config.toml
encoder_arch = "inception"
model = "image captioner"
dataset = "rendered scenes of toy objects such as cars, trees, mugs and chairs"
train_examples = 97500
image_size = 24
crop_scale_min = 1
horizontal_flip = false
tokenizer = "word"
vocab_size = 62
encoder_norm = "batchnorm"
encoder_activation = "gelu"
encoder_depths = [4, 7, 7]
encoder_kernel_size = 3
encoder_stem = "single"
encoder_widths = [128, 192, 288]
fusion = "cross_attention"
decoder_width = 192
decoder_layers = 6
decoder_norm = "rmsnorm"
decoder_norm_position = "pre"
decoder_activation = "gelu"
decoder_mlp_ratio = 6
decoder_head_dim = 48
decoder_fused_qkv = false
decoder_bias = "none"
decoder_qk_norm = true
decoder_parallel_block = false
decoder_inner_norm = false
decoder_kv_group_size = 2
decoder_positions = "learned"
decoder_cross_attention_every = 1
decoder_tie_embeddings = false
init = "trunc_normal_002"
residual_init = "none"
optimizer = "soap"
beta2 = 0.99
lr = 0.0019
beta1 = 0.9
shampoo_beta = 0.95
eps = 1e-08
precondition_frequency = 20
max_precond_dim = 512
one_sided = true
adamw_lr_other_params = 0.0019
steps = 4800
batch_size = 64
epochs = 3.2
lr_schedule = "cosine"
final_lr_fraction = 0.05
warmup_steps = 480
weight_decay = 0.0
adamw_weight_decay_other_params = 0
Rows from block 5 of the image encoder of a small image captioner, named by matrix and row number. Rows with one number belong to one channel. Each number is 200 + 20 x the weight over its row's rms, rounded and kept within 0 to 999. All counts start at 0.
After each channel's rows are labels from the 100 images, of 14976, where the channel reaches its highest value: "top examples" is what is common among them. Only what is clearly more common there than usual is listed. The data: rendered scenes of toy objects such as cars, trees, mugs and chairs.
# r30: branch 2 reduce pointwise conv (encoder.blocks.5.r3.0.weight, 48x192x1x1), inputs 0-191
# b30: branch 2 3x3 conv (encoder.blocks.5.b3.0.weight, 72x48x3x3, transposed, each kernel summed), outputs 0-71

r30.6,200,158,186,179,177,200,200,176,170,194,165,198,208,176,192,193,221,172,221,183,212,197,188,234,189,199,208,153,186,227,201,228,222,195,210,191,241,195,197,160,181,198,207,191,172,165,209,177,210,199,227,177,197,195,205,245,191,223,208,195,181,209,206,202,193,197,234,217,232,173,215,214,209,230,209,151,181,211,177,236,213,220,174,256,215,207,221,194,191,178,192,173,193,210,186,162,204,207,168,222,210,205,227,229,178,206,249,214,215,182,223,209,203,177,203,202,219,215,217,203,239,188,188,178,176,225,199,215,210,190,209,226,179,168,191,221,183,178,201,195,196,220,211,216,202,240,201,216,188,190,206,219,185,224,203,201,166,216,180,229,163,201,165,191,204,154,190,199,206,234,200,190,205,182,196,201,180,194,217,194,216,205,194,157,186,187,199,194,201,207,207,189
b30.6,161,202,158,205,202,194,227,188,190,190,224,179,198,196,181,206,190,228,225,176,185,207,234,218,209,185,228,198,173,197,208,171,188,168,155,197,196,192,207,196,222,183,177,203,214,203,187,237,201,208,203,216,192,228,215,208,188,222,240,164,215,202,170,184,201,221,174,156,203,209,216,208
top examples: hammer; largest object: hammer

r30.24,216,183,235,207,201,198,209,209,203,212,175,210,154,228,221,208,166,192,203,218,236,220,200,153,223,212,201,182,196,223,213,175,244,229,225,198,183,168,197,193,217,208,209,211,150,189,228,180,208,255,201,237,220,210,200,201,201,211,217,206,194,176,193,182,213,179,184,200,206,208,203,226,183,222,202,171,173,197,193,165,221,205,202,200,216,177,221,186,187,213,208,209,203,203,203,184,212,200,161,218,199,191,184,226,178,233,190,225,167,207,193,204,209,186,201,201,190,208,205,181,197,205,219,172,192,207,191,226,168,218,179,173,221,148,179,234,147,171,183,190,221,215,195,211,193,198,245,194,202,208,190,197,210,195,245,192,220,181,198,165,200,209,217,193,203,225,167,205,213,196,200,214,200,230,182,193,226,230,186,220,182,195,200,193,232,235,209,200,240,221,222,211
b30.24,197,225,163,172,187,182,209,191,188,173,213,200,223,184,200,190,184,197,167,212,186,197,187,188,180,203,189,207,179,216,208,215,165,199,161,173,203,204,200,193,146,185,200,180,234,181,194,142,197,226,186,198,190,183,194,164,201,201,193,231,200,184,189,196,188,154,173,199,185,224,193,201
top examples: count: three

r30.25,181,172,185,213,199,195,234,216,201,197,169,187,192,172,227,237,203,200,209,194,188,211,148,181,178,217,168,180,200,177,184,216,232,185,220,193,213,192,189,185,199,174,209,189,166,189,209,191,222,192,177,210,190,190,208,215,235,202,209,171,186,193,189,186,183,185,233,200,179,208,224,221,226,168,186,174,171,191,184,165,231,194,178,192,216,210,180,214,178,179,263,181,177,191,179,173,202,197,179,176,217,189,144,232,175,225,175,235,185,200,211,191,196,217,162,190,237,208,196,223,173,227,212,206,197,212,173,198,181,195,178,192,208,159,182,236,207,181,184,199,188,189,208,235,198,191,179,219,231,185,191,195,180,171,195,250,206,191,214,185,247,207,196,177,175,199,170,182,189,185,212,192,198,187,180,193,195,211,205,208,182,211,189,198,167,191,202,198,197,190,198,206
b30.25,222,202,176,184,212,192,205,214,195,196,239,177,201,231,193,211,193,203,177,167,191,171,172,167,177,187,187,173,221,172,220,175,213,181,250,193,202,198,178,174,193,230,166,176,206,200,202,222,200,170,191,205,196,200,165,209,181,191,205,176,184,203,237,186,195,192,226,208,224,175,224,184
top examples: table; largest object: table

r30.15,189,224,209,199,206,222,197,188,192,194,186,181,167,238,189,205,209,211,196,164,217,176,220,150,214,172,185,218,191,171,209,199,215,252,188,188,189,202,200,176,178,226,241,183,180,186,160,183,226,215,182,197,166,222,205,196,197,184,200,196,236,198,175,179,210,166,177,222,179,210,176,207,174,221,166,191,206,172,194,175,207,195,243,190,223,167,204,235,179,208,208,195,191,187,198,218,212,208,194,226,245,189,184,194,247,206,211,204,211,192,186,175,212,178,229,200,181,161,173,211,198,197,216,218,205,224,192,217,193,202,212,196,202,198,190,186,175,185,183,178,198,182,198,227,192,188,214,185,175,185,195,205,197,180,212,188,216,184,225,167,186,200,177,186,182,169,183,207,171,193,194,167,175,192,227,202,160,208,190,169,192,194,181,179,220,195,161,216,166,212,160,171
b30.15,199,195,189,167,220,210,224,234,231,199,199,208,184,170,199,221,185,203,165,192,218,186,170,202,206,212,188,192,198,204,205,186,200,177,202,204,225,228,188,190,186,238,178,195,142,202,192,165,222,218,176,160,175,194,207,190,220,226,210,235,183,191,172,178,197,189,204,173,164,204,195,207
top examples: flower

r30.35,176,185,217,218,220,214,213,190,184,213,206,191,184,168,253,188,242,189,209,180,247,205,160,182,220,206,166,200,195,175,189,170,231,154,238,228,189,182,188,212,170,171,171,191,163,195,216,212,239,198,195,186,183,225,179,170,207,201,195,217,230,195,198,164,194,180,179,210,167,179,227,211,187,224,217,194,203,200,206,166,201,220,225,173,184,176,192,226,197,186,194,190,203,199,204,217,209,196,154,218,228,209,189,199,235,229,200,205,206,230,191,199,199,221,210,236,159,158,195,217,202,196,243,206,211,205,214,230,192,219,145,182,214,192,198,214,208,179,221,194,202,210,219,194,192,199,183,211,202,182,205,190,220,219,239,209,228,219,225,189,205,197,201,190,209,183,207,206,168,200,206,189,183,213,220,176,192,190,186,181,197,180,186,199,205,203,196,169,187,211,181,182
b30.35,182,205,202,227,184,170,278,172,190,196,221,185,209,213,172,218,185,202,181,200,213,207,216,190,186,205,171,218,203,183,196,192,198,166,180,210,236,198,189,208,196,212,190,197,196,199,202,174,213,231,195,171,182,189,178,178,189,214,206,228,159,207,164,191,182,181,159,195,185,200,203,218
top examples: umbrella; car

r30.5,182,202,210,189,187,195,195,172,171,218,220,182,223,180,188,178,188,218,196,196,197,190,206,170,205,196,158,203,185,175,218,209,185,192,217,209,187,194,216,195,191,212,198,158,230,178,193,225,204,205,173,202,200,203,182,150,183,209,216,220,195,196,206,213,213,191,187,171,235,235,210,187,226,182,192,267,199,180,181,215,183,198,182,167,179,161,193,210,206,162,162,255,245,202,190,180,193,188,238,227,228,182,187,176,202,226,198,220,232,224,227,223,209,185,177,185,193,187,216,222,206,241,198,180,185,213,203,176,189,215,203,176,226,201,196,155,199,220,226,215,224,176,187,207,220,201,214,198,222,186,166,176,195,207,183,200,211,188,198,188,194,198,208,202,168,227,218,183,183,202,220,182,161,193,239,180,196,199,210,184,212,168,189,214,208,212,191,180,207,233,202,186
b30.5,226,193,196,206,202,174,219,183,175,186,206,224,191,185,215,242,187,184,189,213,166,214,156,191,183,217,187,219,216,234,188,193,191,190,184,193,165,184,215,213,193,174,221,193,246,194,214,183,190,214,201,166,188,198,207,157,182,245,167,212,184,186,173,222,184,178,213,207,206,204,196,215
top examples: trophy

r30.47,180,179,259,195,184,201,212,211,198,204,182,185,184,174,258,214,198,200,183,190,216,186,190,177,221,206,187,190,178,184,200,185,194,193,207,202,195,200,193,216,201,181,202,193,197,190,216,207,243,226,215,182,170,181,201,204,254,233,178,234,192,192,194,238,186,180,251,220,174,199,165,231,193,184,187,199,187,170,211,195,202,196,207,192,218,208,187,194,203,179,238,218,200,218,197,183,185,193,181,179,214,219,219,206,192,184,194,244,165,197,214,171,201,214,196,216,221,169,194,201,200,224,173,212,194,202,180,199,185,182,187,201,199,190,196,223,229,205,170,215,213,184,193,196,201,197,215,168,168,190,192,227,169,194,182,196,210,217,191,192,214,183,207,193,180,185,184,222,189,171,165,194,199,269,195,188,203,209,150,199,194,186,190,197,248,259,204,240,196,210,207,199
b30.47,191,200,190,196,153,181,196,178,195,155,217,197,231,212,231,197,199,204,175,203,188,197,165,178,202,199,213,183,147,212,218,226,193,201,190,187,211,186,187,229,195,210,213,214,203,195,223,160,188,211,175,204,178,180,172,217,220,187,183,210,189,212,221,212,204,178,160,190,189,177,162,171
top examples: arch; largest object: arch; table

r30.31,210,186,164,197,210,219,187,196,226,202,213,214,232,194,183,201,202,197,180,220,180,192,177,217,186,222,192,204,206,193,175,187,171,202,197,204,225,199,188,206,192,156,194,225,208,231,236,216,206,227,190,188,204,165,207,220,213,184,204,183,175,215,208,190,193,203,243,199,215,185,192,190,214,173,177,174,164,219,193,204,205,163,185,215,185,189,191,181,208,203,180,209,201,222,192,178,205,193,231,224,184,194,186,208,182,205,178,190,209,204,174,190,213,201,187,205,196,222,192,186,203,180,208,182,176,211,156,203,194,181,174,200,190,210,178,195,162,154,196,173,184,244,209,182,170,206,199,189,210,179,198,175,194,243,223,173,214,180,185,188,197,213,164,168,199,201,166,189,198,206,200,227,227,247,191,248,221,189,190,218,203,232,236,209,240,268,241,232,217,195,194,207
b30.31,203,197,177,238,198,172,197,196,211,199,218,188,208,236,229,203,248,225,220,206,207,197,188,203,219,188,175,213,215,236,221,160,179,213,231,197,180,207,226,219,182,228,225,174,184,191,210,194,208,216,200,218,207,217,199,219,230,187,171,209,229,170,229,191,185,165,180,212,221,187,197,202
top examples: flower; trophy

r30.4,190,202,172,218,172,144,179,200,192,191,209,192,219,195,189,206,172,207,199,179,204,179,217,203,193,172,227,181,182,197,256,215,182,187,182,180,197,176,207,200,203,222,216,181,197,192,206,198,190,190,215,253,183,225,188,214,167,171,196,211,206,205,220,209,216,189,186,203,206,233,202,204,196,199,198,209,196,167,182,197,237,208,233,209,253,152,205,208,188,194,185,217,217,215,256,185,247,276,186,222,228,212,189,182,214,188,187,185,207,198,193,201,213,171,218,221,167,165,180,227,195,188,224,212,230,164,181,204,216,212,212,172,211,233,209,181,158,211,188,160,192,208,184,217,166,198,214,220,202,185,237,172,226,201,194,201,184,164,209,180,213,211,190,188,183,214,204,189,192,193,186,201,202,203,196,192,204,202,202,187,213,181,181,189,206,208,182,196,203,201,193,201
b30.4,216,229,222,207,206,197,235,176,216,184,208,190,209,207,201,197,195,200,178,199,159,159,151,189,202,195,165,185,183,231,202,177,200,167,161,207,184,198,191,189,187,193,198,219,203,202,188,173,195,211,190,174,159,167,205,197,193,217,189,194,152,201,191,213,175,188,185,204,173,224,169,213
top examples: arch

r30.19,193,178,178,165,176,237,170,179,176,199,187,186,193,232,204,189,193,185,215,191,210,200,207,207,198,234,193,186,178,186,213,193,203,218,225,165,220,221,214,205,200,194,204,190,202,182,188,205,213,171,167,193,171,180,204,171,191,227,204,168,204,216,192,233,158,176,203,191,204,162,177,229,231,215,154,193,219,173,167,210,205,213,213,215,193,207,192,207,206,179,215,218,202,211,213,193,157,196,199,200,196,208,170,227,208,213,221,210,185,207,209,194,202,179,242,185,175,163,203,196,207,241,214,163,176,179,162,147,204,188,185,168,221,187,179,217,162,224,176,139,175,174,187,204,177,168,214,209,166,181,203,195,178,186,181,195,185,188,185,180,188,196,199,188,239,192,208,191,177,225,232,187,191,211,217,191,205,169,217,196,213,183,197,225,205,206,207,204,184,204,194,191
b30.19,193,190,143,188,158,197,205,181,231,178,224,200,206,191,201,198,205,214,223,137,198,195,195,200,180,178,176,193,174,186,195,200,222,174,188,169,204,207,179,184,210,222,192,163,194,208,203,166,212,222,201,191,179,191,183,194,190,189,204,147,183,188,188,215,227,182,192,188,219,216,204,187
top examples: count: three; bottle

r30.10,216,200,184,195,199,198,182,202,181,182,196,235,208,222,189,194,196,190,184,212,169,225,226,218,185,193,182,205,209,234,163,184,189,226,192,186,220,176,183,212,212,189,203,207,227,193,183,202,201,198,181,235,188,204,198,206,207,198,180,202,220,197,188,192,201,189,222,199,255,167,209,194,185,233,191,198,189,213,214,230,181,198,211,205,213,191,180,206,209,188,197,218,197,202,223,225,247,216,217,237,210,226,185,200,213,192,215,201,237,226,193,209,226,207,250,192,211,197,233,183,235,146,209,202,185,270,161,218,185,210,194,216,201,194,174,162,163,176,184,154,201,188,211,203,176,200,182,222,199,176,219,183,191,202,248,243,234,161,179,172,175,219,200,185,214,202,177,221,202,202,185,190,200,194,187,218,205,177,167,211,187,216,207,173,215,202,189,217,196,175,188,205
b30.10,170,206,189,195,192,175,214,233,228,173,214,207,197,199,193,222,223,217,205,189,215,188,188,211,186,195,174,220,222,256,205,172,228,217,189,185,192,194,191,196,189,220,214,195,165,207,193,168,216,182,186,180,195,164,198,193,184,187,207,199,177,172,202,210,172,164,238,144,200,211,201,219
top examples: count: three; flower

r30.2,212,192,239,181,216,173,232,222,233,178,191,207,178,202,195,211,180,205,169,214,180,157,184,196,193,189,158,212,203,214,198,211,182,215,190,195,183,180,204,178,241,204,222,222,194,214,204,184,206,206,194,164,193,179,195,221,194,243,208,179,191,212,221,189,191,192,199,210,224,193,186,182,215,171,178,188,183,199,194,164,202,176,189,200,200,202,200,181,217,252,205,211,191,185,229,220,194,167,186,208,187,183,199,231,200,172,210,232,193,228,170,195,218,215,232,214,212,196,171,226,207,175,194,199,186,209,226,198,214,233,208,214,199,170,215,196,206,164,202,217,203,194,211,213,197,191,171,194,172,207,180,228,238,163,250,240,222,201,218,241,193,215,227,219,156,167,195,232,203,181,190,201,219,198,166,189,189,168,182,207,178,244,201,199,217,223,190,207,216,198,230,190
b30.2,230,215,200,210,194,207,197,204,241,189,186,209,162,194,239,191,239,207,180,198,241,192,197,209,176,211,195,207,164,233,226,203,192,244,179,188,179,201,212,193,172,203,218,217,186,182,188,179,179,223,189,180,192,219,224,209,236,169,175,184,175,173,214,188,203,192,207,187,232,195,205,193
top examples: hammer

r30.39,220,193,189,205,195,177,209,196,215,186,174,216,205,199,202,200,167,217,180,207,187,160,208,201,174,205,218,204,185,188,210,203,205,183,182,220,198,173,180,218,204,191,186,184,176,197,223,184,236,196,217,182,199,217,193,249,177,198,246,188,199,210,181,176,174,172,182,200,198,213,186,235,147,158,215,182,204,190,207,178,178,226,182,175,196,185,194,208,195,203,161,191,203,196,215,212,156,184,196,190,179,173,151,191,207,220,159,159,177,209,184,175,180,205,196,249,159,190,204,208,188,214,160,187,182,210,183,177,184,188,204,192,215,172,194,255,217,181,195,224,201,192,204,223,215,176,211,207,202,188,177,137,174,185,202,219,199,201,190,200,228,210,188,172,170,180,207,190,200,207,200,183,212,171,180,207,184,230,194,200,186,208,211,181,178,181,204,180,225,220,216,183
b30.39,200,206,194,203,225,183,205,232,246,233,178,214,168,207,241,199,204,183,180,191,204,187,185,185,219,193,170,211,222,211,205,183,223,223,212,177,201,208,198,180,191,221,169,168,175,172,182,225,215,181,165,185,237,212,216,212,203,183,178,173,186,214,220,204,183,182,221,177,227,227,209,197
top examples: tree; lamp; largest object: tree

r30.38,180,198,210,189,182,198,209,201,174,210,176,191,203,183,221,213,190,190,201,172,201,184,173,192,203,221,191,166,155,160,205,175,182,171,210,184,212,185,198,221,195,173,214,192,200,180,187,202,220,234,205,178,201,202,200,220,184,209,205,236,202,217,199,255,178,208,209,207,207,203,219,182,231,205,209,211,210,199,197,207,201,214,178,206,174,198,225,194,193,202,188,188,188,190,201,211,205,195,234,213,179,226,221,192,165,166,203,205,201,215,197,196,207,226,178,188,197,215,205,159,200,272,181,179,185,176,177,194,193,177,189,208,187,205,221,211,261,256,171,214,218,169,223,215,215,212,204,168,197,230,191,266,215,155,174,206,183,201,196,225,215,176,191,207,215,212,254,200,198,207,211,199,187,187,210,185,185,183,207,172,204,168,185,215,211,181,178,176,200,180,186,191
b30.38,216,189,181,194,189,172,236,190,193,220,197,246,197,187,206,205,180,213,169,206,209,208,211,197,187,198,178,199,203,226,190,178,198,207,189,174,234,185,221,176,180,181,203,172,251,195,221,202,160,178,217,190,221,208,168,202,170,233,205,191,235,181,196,233,163,215,203,195,220,202,187,216
top examples: airplane

r30.12,195,186,229,225,208,186,229,221,219,202,171,207,178,220,205,210,206,254,196,196,214,180,191,166,191,160,187,195,191,214,199,203,194,205,200,195,187,202,200,222,215,205,218,219,169,214,207,199,205,182,169,234,198,205,221,182,155,167,199,210,207,201,247,172,229,183,171,196,182,203,217,179,166,189,190,212,176,210,205,168,196,198,238,170,230,189,186,196,225,256,183,210,199,223,241,199,249,252,177,153,249,190,165,215,204,224,197,196,218,184,204,212,218,197,213,193,179,210,215,207,198,188,203,238,219,208,217,223,216,194,216,225,186,174,210,175,210,181,211,196,198,215,193,234,197,234,168,219,196,205,214,226,251,207,213,198,218,205,198,218,188,169,219,211,198,200,203,188,205,198,190,211,219,202,223,212,195,182,181,203,185,199,233,196,206,214,207,232,201,203,216,203
b30.12,192,215,186,202,208,198,257,170,177,191,208,200,192,218,216,219,191,187,169,191,185,164,170,207,197,198,167,211,210,227,206,199,216,188,175,226,205,198,206,172,171,195,205,204,181,167,213,161,155,190,200,166,174,158,214,197,209,215,200,190,151,202,192,203,190,202,203,193,175,205,201,216
top examples: light from behind the camera; bottle; largest object: bottle

r30.46,217,195,181,195,181,190,186,179,187,216,181,190,200,251,186,179,220,191,236,181,173,175,233,221,180,180,200,212,193,218,186,243,177,235,170,197,214,209,209,189,214,189,240,203,201,193,178,226,192,163,219,265,191,186,229,210,212,232,179,197,212,198,177,209,207,225,203,213,187,198,191,197,172,228,202,168,204,202,202,226,184,190,224,228,197,199,173,172,210,202,188,190,195,187,195,192,212,199,185,191,211,193,198,220,238,192,187,163,190,185,174,190,224,189,182,212,182,186,209,195,181,219,161,200,215,197,193,217,210,176,212,197,227,211,173,196,200,197,185,219,227,191,211,227,212,238,198,159,188,226,154,229,235,201,203,231,229,194,210,191,211,190,214,221,161,228,196,205,188,183,161,211,185,166,203,185,200,205,168,197,168,191,187,172,186,158,168,190,181,209,192,210
b30.46,216,204,212,223,222,192,237,213,166,222,196,212,177,193,186,212,190,208,168,208,198,159,172,211,202,185,210,177,180,208,170,171,186,193,212,203,225,180,199,195,202,192,217,194,196,165,198,188,210,200,224,194,218,216,166,197,200,219,197,202,210,220,151,166,159,213,199,210,181,188,141,211
top examples: hammer; ice cream

r30.41,222,220,193,181,198,186,215,210,188,179,183,212,198,190,162,215,178,178,185,227,171,229,260,211,176,178,226,232,200,231,187,211,195,200,192,194,201,215,203,183,229,207,212,173,224,193,199,197,192,250,225,180,198,211,221,178,190,201,186,198,239,194,206,241,198,201,180,157,215,165,196,176,223,207,192,244,187,200,215,187,185,186,217,210,181,188,212,179,207,244,167,181,200,174,177,240,193,194,229,213,173,164,183,189,206,187,198,204,231,216,169,231,217,208,204,162,172,181,188,172,187,154,184,216,205,215,189,171,210,195,205,189,185,212,228,178,194,193,190,237,209,170,197,175,219,192,192,214,196,195,195,200,218,191,174,191,195,179,209,186,201,185,214,192,214,246,161,223,210,164,158,196,194,181,199,195,189,206,173,193,188,196,216,161,196,188,197,204,199,204,196,199
b30.41,217,217,200,191,182,233,181,206,234,193,152,229,172,185,207,205,221,188,175,221,238,195,180,193,189,183,181,214,182,198,213,215,228,240,192,203,190,185,199,181,183,202,199,220,191,204,159,184,191,184,149,213,224,194,189,194,210,201,191,213,210,160,203,209,158,206,205,167,203,185,175,190
top examples: blue object; its colour: blue

r30.33,169,186,221,243,215,184,201,209,188,187,217,195,163,155,220,230,211,176,179,199,260,200,175,175,192,199,194,207,216,148,171,194,204,149,200,234,193,211,184,213,186,176,179,198,179,203,207,181,204,232,211,186,174,188,191,222,220,214,186,229,194,194,207,201,184,183,175,202,183,236,222,197,219,203,205,173,184,193,174,183,212,202,199,192,179,203,178,199,190,194,193,183,164,189,188,176,175,185,145,185,214,213,190,216,184,204,206,200,184,246,190,165,191,236,185,195,212,210,201,202,220,237,184,176,223,199,203,152,184,191,191,189,195,178,191,238,233,219,167,205,192,184,233,216,212,222,184,193,180,216,179,241,180,204,235,224,192,237,194,195,234,205,205,191,239,193,205,205,201,192,201,175,171,215,189,196,188,195,208,194,191,175,189,197,202,207,183,205,181,201,191,187
b30.33,209,198,187,216,220,175,190,198,180,231,252,184,185,225,196,209,203,192,161,196,192,191,185,161,190,180,211,173,230,174,198,178,222,192,246,197,208,178,197,204,204,227,167,182,217,221,195,237,209,177,194,196,212,205,172,209,185,176,194,190,215,212,221,195,214,228,232,230,204,171,187,190
top examples: car